From a checkpoint of a small contrastive audio-text model: 12.8M parameters, encoder width 128.
Rows from block 4 of the text encoder, named by matrix and row number. Rows with one number belong to one neuron. Each number is 200 + 40 x the weight over its row's rms, rounded and kept within 0 to 999. All counts start at 0. After the name is the row's rms in percent of the matrix's.
# fc1: MLP up (text_encoder.blocks.4.mlp.fc1.weight, 1024x256), inputs 128-255
# fc2: MLP down (text_encoder.blocks.4.mlp.fc2.weight, 256x1024, transposed), outputs 128-255
fc1.644,065,188,182,245,263,219,234,204,150,230,296,144,219,226,195,189,193,268,250,162,240,220,210,195,202,239,153,175,224,220,161,144,208,175,187,201,204,190,283,173,191,133,174,141,255,196,220,206,143,199,140,256,248,204,161,233,207,267,237,143,247,238,236,189,182,235,180,117,234,223,225,276,246,243,206,173,120,158,96,193,211,146,198,175,190,151,184,189,195,258,224,224,187,187,234,167,202,205,243,203,196,240,224,166,251,244,241,239,168,225,170,296,176,158,167,218,242,224,192,204,190,216,171,250,156,218,172,226,209
fc1.645,126,158,127,185,159,195,103,209,112,243,136,165,250,255,245,145,225,189,162,146,245,139,222,213,166,209,250,195,234,263,139,236,245,194,184,199,162,179,239,210,224,234,224,238,236,133,185,130,203,162,197,156,243,227,251,105,198,195,179,171,224,215,212,222,176,188,201,215,215,169,256,178,217,249,266,180,180,205,150,213,119,202,186,162,186,129,205,163,147,143,207,216,249,174,229,205,297,279,180,208,163,152,181,249,167,165,259,204,266,165,239,252,280,189,155,203,168,157,138,222,149,235,224,239,197,221,220,232,249
fc1.646,100,188,154,205,266,177,260,195,212,247,232,198,231,159,266,200,202,171,139,146,230,254,269,276,215,189,251,244,229,220,247,103,207,185,212,145,138,197,209,183,197,108,144,193,225,167,201,110,229,207,271,217,235,155,250,211,160,187,208,186,248,203,188,243,160,266,190,133,177,247,213,200,235,216,244,203,235,241,158,227,174,211,246,219,140,228,208,200,240,242,171,128,231,138,189,188,253,237,225,162,195,213,256,125,214,179,204,242,151,215,191,304,125,219,216,136,243,197,147,238,198,245,180,236,257,216,232,214,224
fc1.647,077,154,224,230,200,196,247,182,212,182,200,191,197,195,244,203,269,220,183,213,249,201,233,243,211,242,190,205,239,191,219,198,148,231,206,243,211,259,223,134,173,278,183,270,177,100,230,123,174,251,140,254,195,221,137,207,212,168,218,119,135,163,146,233,250,152,169,251,216,218,192,158,212,173,160,123,209,236,168,216,120,161,134,255,250,237,199,292,212,220,265,224,199,173,225,194,173,266,219,260,213,199,320,190,250,195,250,248,269,264,166,321,276,140,200,185,197,225,180,167,166,216,133,264,163,200,126,152,175
fc1.648,076,252,178,228,219,182,232,140,205,234,191,102,243,235,204,254,128,231,218,174,220,155,225,222,174,182,132,242,189,194,217,283,128,147,197,129,167,172,156,203,210,212,242,160,206,205,268,195,241,158,182,231,237,170,229,248,218,220,256,126,214,182,270,226,189,190,202,200,161,190,166,229,190,212,223,211,162,183,159,229,159,190,162,258,207,180,215,211,255,198,252,204,218,261,252,238,188,308,207,167,212,249,151,121,214,201,303,181,211,182,229,314,231,159,93,201,143,201,164,158,215,180,186,227,227,220,206,138,243
fc1.649,101,143,128,203,145,235,145,203,130,161,183,103,204,181,199,150,229,274,209,188,249,199,188,249,206,143,198,165,260,234,242,184,231,196,183,238,248,205,301,171,164,188,164,216,227,176,141,228,242,225,200,190,241,206,236,144,290,254,237,208,256,263,201,167,179,232,165,230,187,272,140,225,200,194,170,166,152,194,188,226,157,230,166,153,199,255,137,192,213,210,147,217,253,194,252,109,175,232,227,199,173,270,156,201,249,209,230,173,177,215,227,281,247,216,178,253,231,294,161,171,195,291,212,199,184,216,254,173,158
fc1.650,076,251,165,179,168,210,243,151,246,190,207,156,218,189,208,153,145,247,218,168,273,193,200,217,280,207,194,257,226,219,167,177,189,177,191,188,165,274,205,172,254,260,226,171,234,165,191,194,132,218,132,225,249,236,252,196,134,282,184,215,197,245,153,229,184,167,184,133,191,206,237,130,172,195,235,252,225,179,164,220,199,185,202,182,250,189,122,214,206,239,147,161,247,172,235,222,241,300,193,167,222,203,246,209,217,178,263,173,237,185,174,312,263,175,189,251,179,221,191,221,210,232,210,138,139,266,124,289,166
fc1.651,101,231,257,236,238,151,190,242,264,243,173,225,195,215,256,185,223,205,230,192,147,256,277,157,143,214,222,189,245,268,250,166,170,197,231,231,129,227,179,120,277,196,167,165,204,105,213,190,184,270,166,160,222,174,193,267,260,159,242,224,277,224,176,253,198,201,237,212,194,218,224,176,257,221,279,274,193,151,193,232,129,204,202,187,205,254,165,185,148,170,152,208,171,176,251,185,192,279,198,200,215,191,166,206,189,206,189,248,182,203,211,213,100,190,264,215,218,223,182,172,225,222,160,175,218,162,150,199,269
fc1.652,085,120,218,221,278,129,167,152,229,257,146,109,221,255,179,170,146,204,216,220,186,261,264,163,143,154,201,207,161,197,185,242,182,216,213,200,94,165,237,204,199,228,177,188,248,151,237,214,198,225,185,175,267,218,232,223,185,279,238,224,166,248,207,233,221,221,175,161,239,215,243,192,195,228,239,121,225,144,151,257,196,227,214,198,220,221,165,275,150,242,172,216,245,153,246,212,202,244,204,156,149,251,251,257,198,243,217,210,144,153,245,315,241,203,184,212,177,204,198,252,198,214,247,186,179,263,206,243,225
fc1.653,077,199,147,213,204,289,183,176,221,225,266,186,228,259,226,235,228,213,212,242,241,252,185,179,138,201,205,284,229,298,167,208,183,130,142,173,175,268,238,176,172,102,185,217,180,183,213,156,172,163,152,210,289,133,186,172,202,223,252,186,158,196,150,161,226,233,223,196,120,176,231,170,187,199,243,140,213,112,215,288,141,177,247,147,225,203,204,107,167,203,182,215,204,232,229,209,167,237,221,256,181,216,221,194,260,244,215,154,233,218,177,243,313,127,225,195,171,176,173,258,180,207,177,210,137,222,220,148,218
fc1.654,098,107,196,190,188,225,157,171,236,251,178,202,248,174,211,280,215,183,210,207,229,163,240,314,231,196,175,198,192,267,200,175,244,220,151,201,186,254,215,211,247,242,231,214,146,214,235,112,198,157,201,168,258,122,222,180,236,244,181,110,161,199,149,148,145,212,281,212,201,203,182,257,190,213,159,245,185,216,187,238,155,212,165,230,222,173,176,182,240,206,218,268,266,210,255,164,113,201,219,156,187,200,251,181,163,123,290,141,226,197,250,304,294,199,186,164,157,240,187,222,234,256,165,204,207,203,152,224,225
fc1.655,145,97,214,159,214,202,145,235,239,162,194,203,258,219,264,225,142,225,177,188,188,242,215,268,177,125,237,263,200,291,134,194,164,137,241,162,174,207,242,177,176,178,233,231,180,173,275,231,193,208,200,197,202,141,146,174,224,228,279,141,318,217,203,177,216,187,187,213,215,164,219,154,200,230,198,204,158,188,211,231,221,201,201,216,199,169,187,283,211,236,177,156,189,171,228,181,213,161,221,190,203,222,239,191,293,145,183,145,216,225,180,210,222,163,239,257,255,217,200,154,171,178,165,225,214,250,214,281,245
fc1.656,092,165,172,214,163,237,253,266,147,177,174,104,196,232,209,214,213,200,203,202,202,218,213,280,192,164,191,174,212,242,223,168,147,193,185,183,178,164,231,184,231,226,244,233,239,173,172,139,252,258,170,293,129,185,237,142,255,208,192,206,162,216,181,183,207,192,159,154,171,225,208,182,255,151,249,218,164,168,147,262,193,133,152,198,271,259,189,182,245,246,207,239,179,187,207,212,196,251,172,227,143,197,291,223,291,206,200,235,231,208,88,243,266,180,178,168,209,198,120,279,223,214,190,221,108,215,189,147,194
fc1.657,156,218,254,191,137,188,324,152,219,186,208,238,315,289,199,201,278,157,217,277,198,226,234,207,140,66,188,154,223,257,195,207,155,223,181,275,206,244,195,171,167,245,158,185,226,193,267,207,172,186,271,234,173,233,260,184,218,138,173,238,204,185,172,227,169,169,215,206,195,225,285,165,219,189,221,202,207,240,201,241,246,155,186,207,235,211,136,189,242,220,203,146,196,223,242,235,250,255,237,201,171,253,219,242,235,209,189,216,165,179,195,200,137,130,191,137,237,154,125,195,235,227,176,239,210,199,217,203,156
fc1.658,107,157,181,213,267,161,226,241,185,120,246,192,214,240,182,230,205,220,167,235,200,126,239,132,195,173,187,215,168,184,240,119,162,210,155,169,118,149,183,180,248,177,194,200,204,154,201,152,279,171,162,207,205,202,220,172,273,220,188,161,140,275,212,117,186,209,171,175,183,165,265,203,258,182,202,187,197,132,133,210,191,167,162,174,206,257,243,277,232,159,209,233,195,175,213,195,243,213,220,205,245,194,197,110,158,187,167,172,169,228,243,196,219,106,223,137,166,264,101,198,179,246,292,146,242,197,218,265,250
fc1.659,093,104,226,199,224,230,228,215,222,279,183,156,269,176,203,244,176,213,125,225,214,198,168,164,143,157,128,163,172,250,140,307,194,202,158,167,152,235,161,175,158,186,151,268,228,233,218,221,270,176,168,242,206,171,206,227,204,203,218,171,234,212,231,191,211,153,210,178,113,164,240,194,162,274,207,165,155,223,186,250,209,165,223,198,180,199,227,202,165,237,183,186,217,245,196,142,233,199,242,242,152,265,209,229,205,182,231,216,172,166,195,250,299,146,150,154,236,301,134,200,248,198,99,173,217,285,234,164,143
fc1.660,143,173,188,218,193,237,241,252,224,237,171,159,217,184,226,213,154,181,176,234,203,138,168,201,159,217,226,209,243,283,252,185,162,213,204,153,197,154,257,185,150,200,174,255,232,238,130,100,225,166,173,299,265,201,223,215,258,255,230,125,178,195,240,164,209,165,147,219,209,190,220,226,170,180,153,108,189,234,171,225,200,217,193,252,180,223,201,292,209,215,201,201,208,230,179,203,217,183,127,225,199,188,244,209,207,168,254,182,205,191,225,221,133,161,187,213,248,159,199,144,153,150,211,184,201,187,233,248,196
fc1.661,078,151,243,272,224,239,331,180,178,301,193,131,192,265,195,191,275,196,222,199,217,265,239,240,192,198,221,205,173,171,233,238,188,171,112,105,188,137,193,198,236,200,196,148,246,137,244,124,131,226,199,188,233,173,196,192,249,190,203,122,161,182,180,281,168,204,163,211,225,203,213,182,261,214,244,163,238,167,164,205,161,174,183,233,215,197,203,201,195,212,180,238,242,148,227,158,209,126,211,215,207,227,194,209,287,194,244,217,223,239,220,261,225,225,123,215,197,260,179,195,229,208,151,269,207,216,135,247,188
fc1.662,104,200,200,275,273,253,223,191,186,195,296,98,248,304,216,225,204,190,197,162,295,265,154,157,129,172,177,259,227,248,217,258,164,241,166,244,159,187,188,212,276,247,189,265,193,150,232,160,144,186,183,241,219,206,243,216,219,269,222,129,170,217,195,189,221,205,240,253,177,187,231,132,236,205,228,156,206,162,176,195,230,210,202,227,217,225,176,159,224,144,144,199,212,201,232,134,140,169,162,230,180,222,255,163,221,191,234,226,166,172,155,243,217,138,230,184,144,247,180,171,140,233,182,175,182,262,213,160,154
fc1.663,080,216,185,226,215,212,209,182,164,217,141,98,237,179,228,166,248,219,228,152,145,227,203,200,170,177,284,200,255,239,180,210,103,125,164,235,212,200,212,225,228,204,211,260,182,197,226,183,103,237,185,184,169,208,191,226,203,227,253,164,196,222,212,196,201,157,252,122,198,189,195,187,243,223,223,191,96,224,170,248,183,158,155,158,281,189,262,211,143,128,240,197,212,249,197,193,188,253,217,123,236,215,208,182,192,191,178,263,218,166,221,274,261,225,186,225,178,155,108,243,210,215,138,233,189,210,182,203,148
fc1.664,095,208,230,252,289,172,241,155,184,174,162,155,189,120,191,183,211,231,197,130,268,207,282,227,147,184,218,268,211,213,212,242,153,175,198,188,211,169,169,140,254,153,257,172,217,170,155,200,231,91,187,237,197,203,181,248,253,164,239,141,171,208,158,222,149,140,198,189,159,187,288,191,237,158,213,185,227,130,170,270,195,191,205,240,190,188,133,232,199,193,223,215,119,237,239,243,190,207,229,229,171,160,207,216,248,170,161,130,197,242,176,236,201,145,129,263,251,203,134,207,201,155,223,195,157,198,224,231,282
fc1.665,096,207,255,261,138,177,254,194,196,213,218,145,240,221,228,210,248,166,232,245,150,182,211,139,148,194,157,175,231,277,243,233,159,231,124,229,210,210,175,194,129,153,278,144,198,163,162,176,218,208,159,266,235,233,159,201,181,215,258,136,235,194,162,235,118,207,199,171,248,213,202,151,162,221,267,218,172,76,128,200,151,185,210,230,260,200,152,223,209,225,219,253,217,176,188,169,128,233,141,185,183,262,159,134,242,170,171,245,204,211,263,285,207,237,205,219,205,182,182,186,226,176,220,153,165,236,260,154,221
fc1.666,141,82,246,216,142,170,239,180,218,212,217,173,236,214,88,262,219,220,252,195,171,173,235,165,147,166,142,205,215,234,207,147,121,141,219,260,177,177,246,197,177,268,161,168,174,231,180,176,172,205,210,109,154,209,205,200,188,216,257,199,212,235,251,161,172,193,124,220,240,236,219,135,193,257,188,194,207,223,237,208,241,227,204,202,257,203,209,147,229,249,195,201,186,230,207,207,183,300,275,201,183,246,194,247,192,195,230,189,170,234,253,257,199,95,211,278,205,273,180,177,210,159,218,192,255,227,220,249,189
fc1.667,090,201,221,224,265,222,253,154,245,331,257,176,230,234,210,140,206,151,155,188,194,190,178,194,106,185,223,265,169,226,191,242,134,186,156,235,181,138,207,163,220,151,161,208,247,144,189,222,158,220,219,191,183,199,249,224,191,199,223,182,85,209,246,169,147,185,174,226,228,185,230,159,193,205,211,141,160,239,149,226,211,150,209,177,116,238,197,200,206,141,151,207,223,162,196,144,202,225,195,205,131,252,238,215,172,141,219,169,140,206,173,298,269,147,136,289,145,265,212,201,208,226,175,194,205,253,217,270,200
fc1.668,115,182,174,161,250,203,161,240,174,200,218,200,206,182,186,187,188,225,181,217,192,226,312,211,193,247,232,196,187,250,263,149,247,211,160,233,215,246,182,94,243,149,215,195,210,131,233,134,216,197,162,194,175,252,173,311,289,242,237,240,213,166,222,201,178,216,229,148,243,216,237,206,251,223,296,216,179,166,178,154,100,201,182,252,185,195,169,216,244,145,228,240,199,175,206,153,203,230,209,211,276,240,174,250,283,221,207,183,252,218,233,265,229,167,236,211,209,284,195,180,228,167,177,170,224,168,148,183,221
fc1.669,087,156,224,201,183,150,287,192,175,225,164,114,261,203,197,191,153,168,179,237,237,141,179,178,142,260,239,189,212,135,146,130,208,178,204,133,247,169,258,161,210,158,186,174,238,168,166,260,147,199,194,183,252,171,182,236,188,188,275,155,216,214,218,233,258,154,177,189,182,150,157,207,270,194,142,179,223,174,158,250,86,170,206,179,198,243,174,206,187,252,167,254,210,232,168,178,173,240,225,232,229,217,145,203,290,204,247,172,185,238,225,187,282,161,201,143,214,203,153,229,195,284,121,215,102,98,232,185,197
fc1.670,092,223,157,232,253,132,260,246,194,205,226,85,210,267,230,225,195,242,184,194,197,144,165,185,133,234,183,203,215,202,147,177,136,146,137,251,236,173,250,169,199,223,206,161,212,166,169,161,209,216,207,191,244,210,202,179,202,251,222,131,118,140,237,228,155,151,183,140,217,192,226,142,265,227,248,139,259,206,184,250,199,190,192,178,210,161,208,209,119,189,261,172,231,193,277,81,222,211,280,175,133,218,219,210,155,165,148,182,219,207,235,230,234,151,145,227,159,205,198,204,233,182,138,170,155,238,251,119,140
fc2.644,027,231,183,230,227,176,79,253,250,201,184,297,209,136,192,127,178,176,164,182,235,169,204,171,196,158,250,182,77,155,156,237,230,262,171,251,206,209,161,129,223,198,234,241,226,290,161,190,218,202,219,190,169,191,261,214,169,186,179,189,176,144,207,227,169,131,181,188,189,191,185,182,187,223,189,193,263,118,202,162,229,215,191,193,142,216,181,175,246,136,216,181,147,179,196,218,142,183,171,110,224,195,303,267,287,176,214,168,131,100,149,169,190,153,260,191,220,216,195,201,173,182,202,143,172,228,194,206,217
fc2.645,108,229,225,231,137,240,209,180,185,213,194,216,235,187,148,132,200,225,241,240,155,240,197,196,226,172,227,227,182,191,166,255,145,157,209,192,242,164,199,197,266,179,192,206,209,178,168,163,174,241,187,196,187,149,56,279,236,149,191,98,200,200,197,137,235,167,226,206,153,224,183,179,194,264,166,176,257,148,146,166,211,203,217,192,218,199,237,242,223,267,162,219,269,210,211,196,236,241,238,177,59,215,144,164,177,134,267,149,255,166,102,168,201,161,199,234,195,260,228,213,268,242,231,75,166,214,136,196,238
fc2.646,120,187,266,166,188,189,172,202,221,248,205,170,226,186,248,271,185,214,168,169,180,198,211,203,161,208,170,235,206,155,251,213,199,200,273,212,251,212,211,222,201,142,228,195,212,278,207,230,248,213,247,234,149,195,202,174,242,246,153,208,136,139,250,138,154,226,200,232,185,207,137,247,173,253,209,106,222,177,190,242,175,205,185,220,206,200,239,238,249,196,172,207,232,209,189,161,218,198,144,177,176,212,204,202,169,258,247,131,198,282,177,116,57,185,182,150,203,248,254,201,227,250,142,174,235,219,282,204,178
fc2.647,046,241,244,214,187,183,156,260,142,182,201,164,208,267,176,263,225,160,244,210,260,195,108,231,246,151,186,161,172,251,161,252,196,111,230,229,223,236,146,191,232,221,139,204,269,211,196,145,277,206,180,229,226,198,211,210,221,201,276,190,254,207,207,212,215,210,175,170,226,243,222,183,206,199,224,182,224,226,181,184,181,142,286,119,191,213,205,266,208,191,174,214,214,228,259,195,277,199,216,159,238,177,133,249,175,162,177,168,213,263,146,142,176,185,272,184,171,202,214,138,127,131,204,173,276,237,239,245,179
fc2.648,020,270,296,202,190,275,191,250,193,191,230,258,178,256,226,144,216,199,220,203,214,217,95,188,267,220,241,184,307,131,180,228,176,211,233,203,205,186,173,208,222,192,124,265,220,249,209,112,169,165,186,191,186,205,178,270,181,129,198,164,167,148,215,169,257,237,146,208,188,178,178,207,171,212,118,232,222,218,200,194,160,237,291,192,218,179,218,145,177,164,254,181,239,188,164,157,216,183,198,223,204,185,205,172,151,234,166,182,191,186,194,172,154,234,223,249,231,103,200,211,164,150,227,236,252,159,180,262,191
fc2.649,096,232,220,233,193,202,206,197,205,201,199,238,206,199,115,209,180,154,180,180,211,189,178,136,178,174,221,75,172,207,159,249,172,137,216,258,228,216,239,203,231,239,261,161,158,200,193,260,262,196,206,183,213,239,211,303,226,191,247,198,151,193,115,61,192,210,290,170,99,125,229,187,205,257,180,245,247,218,185,138,179,134,223,216,228,209,246,128,239,245,186,186,171,201,239,230,166,166,266,216,120,184,234,195,210,165,159,208,188,141,240,174,204,238,225,267,219,180,225,256,178,241,210,175,237,179,186,202,94
fc2.650,027,195,214,161,251,194,215,243,191,178,206,200,130,161,322,142,228,190,156,161,218,204,162,203,214,219,154,170,183,188,207,224,191,186,222,245,178,136,231,202,181,232,155,212,164,245,155,238,197,219,187,160,189,247,165,138,342,235,131,250,230,178,194,159,238,177,166,255,186,144,185,196,181,202,174,236,183,296,182,217,150,216,155,215,188,171,253,184,183,187,217,188,178,113,132,200,211,184,192,157,133,227,271,223,237,280,172,278,217,200,137,161,169,238,255,263,211,217,268,215,217,200,222,198,198,166,231,164,205
fc2.651,151,229,201,148,203,165,203,259,206,222,191,208,178,163,184,219,149,235,166,247,209,192,229,270,152,188,126,240,227,153,230,211,180,237,274,195,234,178,197,247,191,229,203,176,250,250,223,252,223,252,190,209,289,101,203,148,203,210,187,231,176,137,199,193,216,225,227,235,263,255,150,252,127,266,200,82,179,245,161,218,207,213,185,216,182,212,228,154,239,205,195,242,253,225,187,181,168,227,190,206,163,173,171,234,172,252,200,141,179,203,157,135,11,209,220,172,228,223,261,194,306,240,204,209,258,204,221,221,220
fc2.652,077,259,208,211,224,196,219,251,157,277,193,249,213,170,246,194,169,192,206,233,205,122,226,295,181,173,213,270,180,222,186,192,212,121,119,168,270,232,192,191,243,163,274,221,234,254,229,181,236,182,260,193,229,252,214,160,195,154,235,209,206,135,221,185,174,180,178,177,161,319,207,265,156,160,149,268,204,222,234,161,132,235,74,200,197,129,178,112,218,192,160,167,176,199,104,111,234,242,176,254,151,210,203,207,180,275,162,198,236,238,185,265,170,214,248,232,254,253,183,267,133,155,253,201,170,134,119,129,202
fc2.653,045,219,188,223,248,172,206,226,273,210,181,166,262,177,208,225,288,294,220,215,220,129,230,221,189,241,244,167,194,138,205,207,174,181,180,103,230,182,186,188,209,180,154,184,230,180,181,251,267,188,220,238,195,271,228,212,146,199,257,193,190,193,148,215,188,242,132,119,174,170,237,210,160,216,214,192,233,166,258,165,148,213,240,282,106,219,157,160,140,217,188,209,148,203,164,160,211,210,237,164,264,266,194,206,197,214,205,226,155,165,217,262,176,125,155,200,176,279,216,283,163,242,235,240,215,110,167,111,207
fc2.654,097,180,227,209,227,188,198,270,173,200,202,192,266,187,235,145,205,271,189,130,158,221,232,156,178,282,175,163,215,184,237,182,179,206,196,214,158,157,159,181,260,298,212,194,185,219,188,248,260,212,154,246,199,163,118,199,137,193,282,253,185,188,221,193,237,154,179,225,155,193,189,221,163,241,181,234,225,261,226,155,196,219,296,234,174,178,234,219,255,208,204,169,179,144,184,207,133,235,230,179,114,220,242,140,220,205,215,193,195,172,207,138,223,156,207,243,154,123,217,224,233,210,147,274,168,213,244,225,102
fc2.655,161,244,151,118,133,184,169,239,225,188,224,262,203,218,251,189,160,228,226,146,193,173,190,216,235,199,191,163,186,233,311,221,201,175,180,212,155,195,208,190,222,247,241,153,224,224,204,210,257,110,219,228,162,165,226,145,154,183,201,178,226,154,163,233,235,169,203,149,213,217,160,168,185,183,142,200,224,197,221,234,161,203,231,266,195,251,199,182,228,191,189,193,284,193,218,216,192,153,211,197,190,196,180,218,238,214,173,183,165,214,201,222,185,225,264,173,205,184,121,240,288,127,183,223,293,155,148,127,196
fc2.656,086,157,225,237,224,137,282,227,187,141,296,222,185,212,208,164,205,275,198,245,215,200,213,200,193,222,217,156,146,172,170,291,263,137,272,146,191,313,142,185,250,188,189,108,158,213,181,190,127,191,166,217,254,213,187,127,216,258,174,232,211,245,153,176,234,181,140,224,132,170,136,218,301,266,219,206,180,170,162,176,196,249,213,175,121,259,159,171,234,196,217,235,206,231,165,143,207,134,164,202,186,208,214,204,191,235,204,201,217,205,153,189,211,181,148,149,129,162,122,142,219,239,230,211,203,231,232,216,245
fc2.657,193,299,173,173,126,234,202,146,224,164,218,158,262,257,219,202,200,141,212,234,177,178,196,286,198,147,178,149,160,249,151,235,193,231,306,274,218,250,220,253,197,206,190,186,223,264,182,181,121,190,188,145,171,187,261,235,190,222,204,212,210,144,208,225,157,174,227,223,202,173,213,229,144,176,142,167,215,251,196,182,216,192,229,187,212,206,173,185,232,221,243,137,210,146,215,217,195,239,239,250,181,158,165,257,220,206,218,189,148,222,305,154,127,166,182,145,179,173,109,138,247,243,167,154,226,206,214,235,214
fc2.658,104,232,202,231,179,231,208,216,197,208,223,215,235,185,202,149,214,258,156,252,172,202,182,109,208,195,236,197,206,219,188,173,132,226,192,141,146,209,184,218,207,178,266,210,230,232,194,237,202,297,149,158,246,168,291,192,206,161,159,196,152,174,235,209,187,160,146,171,222,202,231,193,217,134,213,152,186,240,191,198,192,161,136,137,254,202,259,169,254,172,131,198,119,211,196,222,198,270,256,212,182,223,263,155,197,197,250,286,147,128,214,281,88,169,256,193,212,240,304,280,184,200,190,211,145,133,140,138,244
fc2.659,065,183,216,201,215,232,152,198,194,217,162,175,199,195,171,241,218,184,241,247,145,172,237,218,186,196,162,243,227,146,272,122,239,215,167,138,186,186,185,202,189,275,283,131,239,249,221,170,199,194,203,226,170,236,272,174,207,217,199,195,174,261,189,203,187,154,264,228,153,226,225,204,221,157,258,193,154,210,182,173,177,213,211,322,216,179,170,220,240,224,182,133,183,165,171,225,274,181,230,210,168,223,238,115,175,235,200,170,191,271,193,188,176,257,187,248,167,225,129,223,208,201,268,159,246,167,183,170,193
fc2.660,146,210,204,198,201,127,172,199,161,172,241,174,149,226,172,236,140,162,186,250,174,205,255,106,233,276,217,198,201,185,177,150,157,203,222,155,199,225,254,209,258,164,281,204,131,226,229,202,206,163,181,195,185,165,174,179,202,242,154,243,205,238,196,220,203,135,177,188,242,180,179,234,192,183,148,218,142,267,229,263,228,197,227,236,245,256,214,193,261,227,143,197,234,234,163,185,216,234,273,176,211,167,180,186,236,166,205,231,178,198,242,222,168,180,190,140,275,120,306,214,195,201,219,214,293,244,189,215,207
fc2.661,029,175,177,220,251,199,181,180,229,178,186,164,172,198,244,252,211,218,236,244,168,207,194,219,155,313,249,249,185,202,183,207,250,114,277,253,204,217,169,215,284,151,188,203,145,267,162,134,195,217,151,178,175,185,191,229,184,231,200,201,211,183,267,138,272,210,160,197,142,175,144,204,182,246,246,194,196,166,254,191,191,239,229,239,250,235,209,156,258,218,177,138,191,173,223,188,228,234,228,212,277,255,279,212,214,204,173,220,97,228,155,214,183,268,251,185,158,300,223,222,89,238,260,167,186,252,204,204,207
fc2.662,108,237,197,217,236,172,190,248,252,237,148,196,195,185,208,207,148,269,281,223,146,157,195,143,186,204,282,201,219,275,241,187,287,175,212,136,183,213,188,173,188,185,135,200,239,212,226,164,219,184,211,281,225,204,180,137,193,161,245,210,231,134,250,161,174,172,165,219,212,224,245,162,120,255,164,200,212,215,232,207,155,105,212,196,276,245,209,208,242,259,171,205,190,181,162,271,292,258,173,206,163,217,198,216,192,180,169,170,156,241,222,208,151,170,239,230,130,183,156,236,127,164,135,203,236,147,247,218,147
fc2.663,056,100,233,273,200,177,139,185,226,226,182,165,197,271,155,223,210,163,180,123,169,218,216,276,221,195,168,189,224,241,220,191,192,208,171,247,141,160,161,161,243,188,201,189,272,176,250,95,209,192,196,224,210,171,174,157,220,184,166,96,232,175,269,140,175,155,197,203,198,159,173,208,150,221,163,247,186,274,149,235,242,181,194,232,153,157,183,173,262,210,178,251,216,213,207,187,142,170,155,137,193,179,232,216,135,168,228,228,232,185,237,193,224,146,221,204,244,187,220,204,167,244,169,167,238,178,219,184,147
fc2.664,096,261,229,266,163,241,207,232,246,213,248,209,203,247,223,251,116,171,215,222,238,146,184,172,184,185,222,206,261,188,159,246,247,192,235,172,221,221,144,218,227,200,182,227,174,184,252,224,204,237,165,164,189,194,277,186,169,163,159,280,217,140,165,195,181,171,189,216,297,130,208,189,156,265,114,183,178,204,196,125,157,173,192,234,207,235,247,218,192,210,145,117,254,245,176,122,169,188,263,152,236,152,219,172,190,258,213,166,185,207,285,143,130,222,189,242,214,175,165,142,257,221,200,223,221,192,230,169,239
fc2.665,100,226,180,156,180,168,231,187,223,215,192,123,183,181,219,239,145,277,109,241,156,153,237,202,187,186,133,187,178,112,170,154,175,170,316,188,220,268,201,166,216,216,204,286,219,293,184,136,255,142,171,194,188,148,232,198,176,266,190,159,226,179,215,204,179,153,179,176,256,229,158,317,229,263,175,157,203,261,158,243,210,210,170,136,234,192,211,228,164,218,149,238,230,194,266,207,231,173,178,230,187,169,231,286,214,219,232,192,266,229,180,141,163,138,189,203,199,248,220,217,252,193,176,221,219,208,217,220,189
fc2.666,182,175,210,238,218,174,229,210,159,170,255,193,242,241,94,147,149,247,176,170,233,203,247,265,227,185,237,212,258,228,220,195,249,154,202,175,222,223,255,223,264,180,202,162,150,138,188,263,249,228,245,254,227,263,174,223,237,166,192,182,172,196,226,185,245,185,190,183,129,261,191,182,183,240,195,204,158,161,190,225,115,213,216,196,240,216,184,176,270,218,182,159,159,276,185,176,154,224,215,207,196,191,198,220,244,215,179,225,206,144,264,159,195,220,184,317,198,227,267,163,129,214,244,285,192,258,208,235,118
fc2.667,079,232,195,175,155,180,199,219,183,101,194,189,194,222,166,169,239,212,206,173,206,207,213,193,224,180,201,189,229,279,237,193,233,128,189,172,218,177,175,145,235,274,231,189,204,191,146,185,287,247,277,197,233,175,180,221,169,223,282,126,192,185,268,161,174,180,205,203,195,176,216,136,251,288,152,189,199,203,212,126,228,149,250,185,185,213,258,138,212,268,193,199,217,142,278,144,219,188,277,243,139,275,262,227,261,202,219,255,177,174,302,228,197,166,235,222,186,134,205,186,129,240,227,210,259,212,246,143,144
fc2.668,162,201,181,182,215,218,201,222,217,238,215,245,205,167,178,219,149,237,195,224,175,153,224,213,186,219,156,212,231,177,176,191,142,177,308,214,209,168,209,214,262,259,228,194,261,216,177,249,210,197,176,208,281,120,229,179,193,254,204,252,212,160,198,196,183,188,228,211,268,238,165,262,128,238,210,102,186,216,134,270,208,203,144,146,193,255,218,142,204,213,170,247,262,251,193,165,196,210,201,165,169,168,166,187,114,272,187,168,177,205,175,140,81,213,216,223,210,254,279,173,265,172,208,210,265,163,183,242,162
fc2.669,090,262,227,167,213,234,215,252,243,186,257,206,160,202,201,212,193,257,282,186,175,219,229,136,167,193,136,173,156,174,256,223,210,182,315,235,205,212,199,168,215,247,244,233,170,262,213,218,208,169,145,149,137,239,225,179,260,156,219,188,203,172,130,169,162,193,144,192,244,187,259,200,234,126,170,217,192,212,204,227,255,133,168,208,269,201,222,187,203,188,210,201,181,216,184,168,216,145,192,248,194,149,316,291,120,170,152,181,226,157,187,223,96,240,140,246,174,244,189,191,270,242,240,215,173,231,144,196,227
fc2.670,065,225,210,232,200,206,191,160,175,249,185,179,185,225,153,278,271,203,202,246,141,246,139,176,193,212,232,275,243,168,194,274,282,179,314,174,168,169,154,212,172,198,131,250,242,223,199,173,206,228,153,176,243,207,152,138,145,207,169,138,89,262,197,216,203,165,150,274,178,113,164,221,250,295,170,205,207,160,195,144,196,194,257,248,246,200,223,165,254,252,284,218,175,234,120,208,164,184,216,254,209,219,231,184,146,242,107,166,236,284,189,217,156,192,188,175,181,172,207,194,163,144,246,175,244,145,256,172,176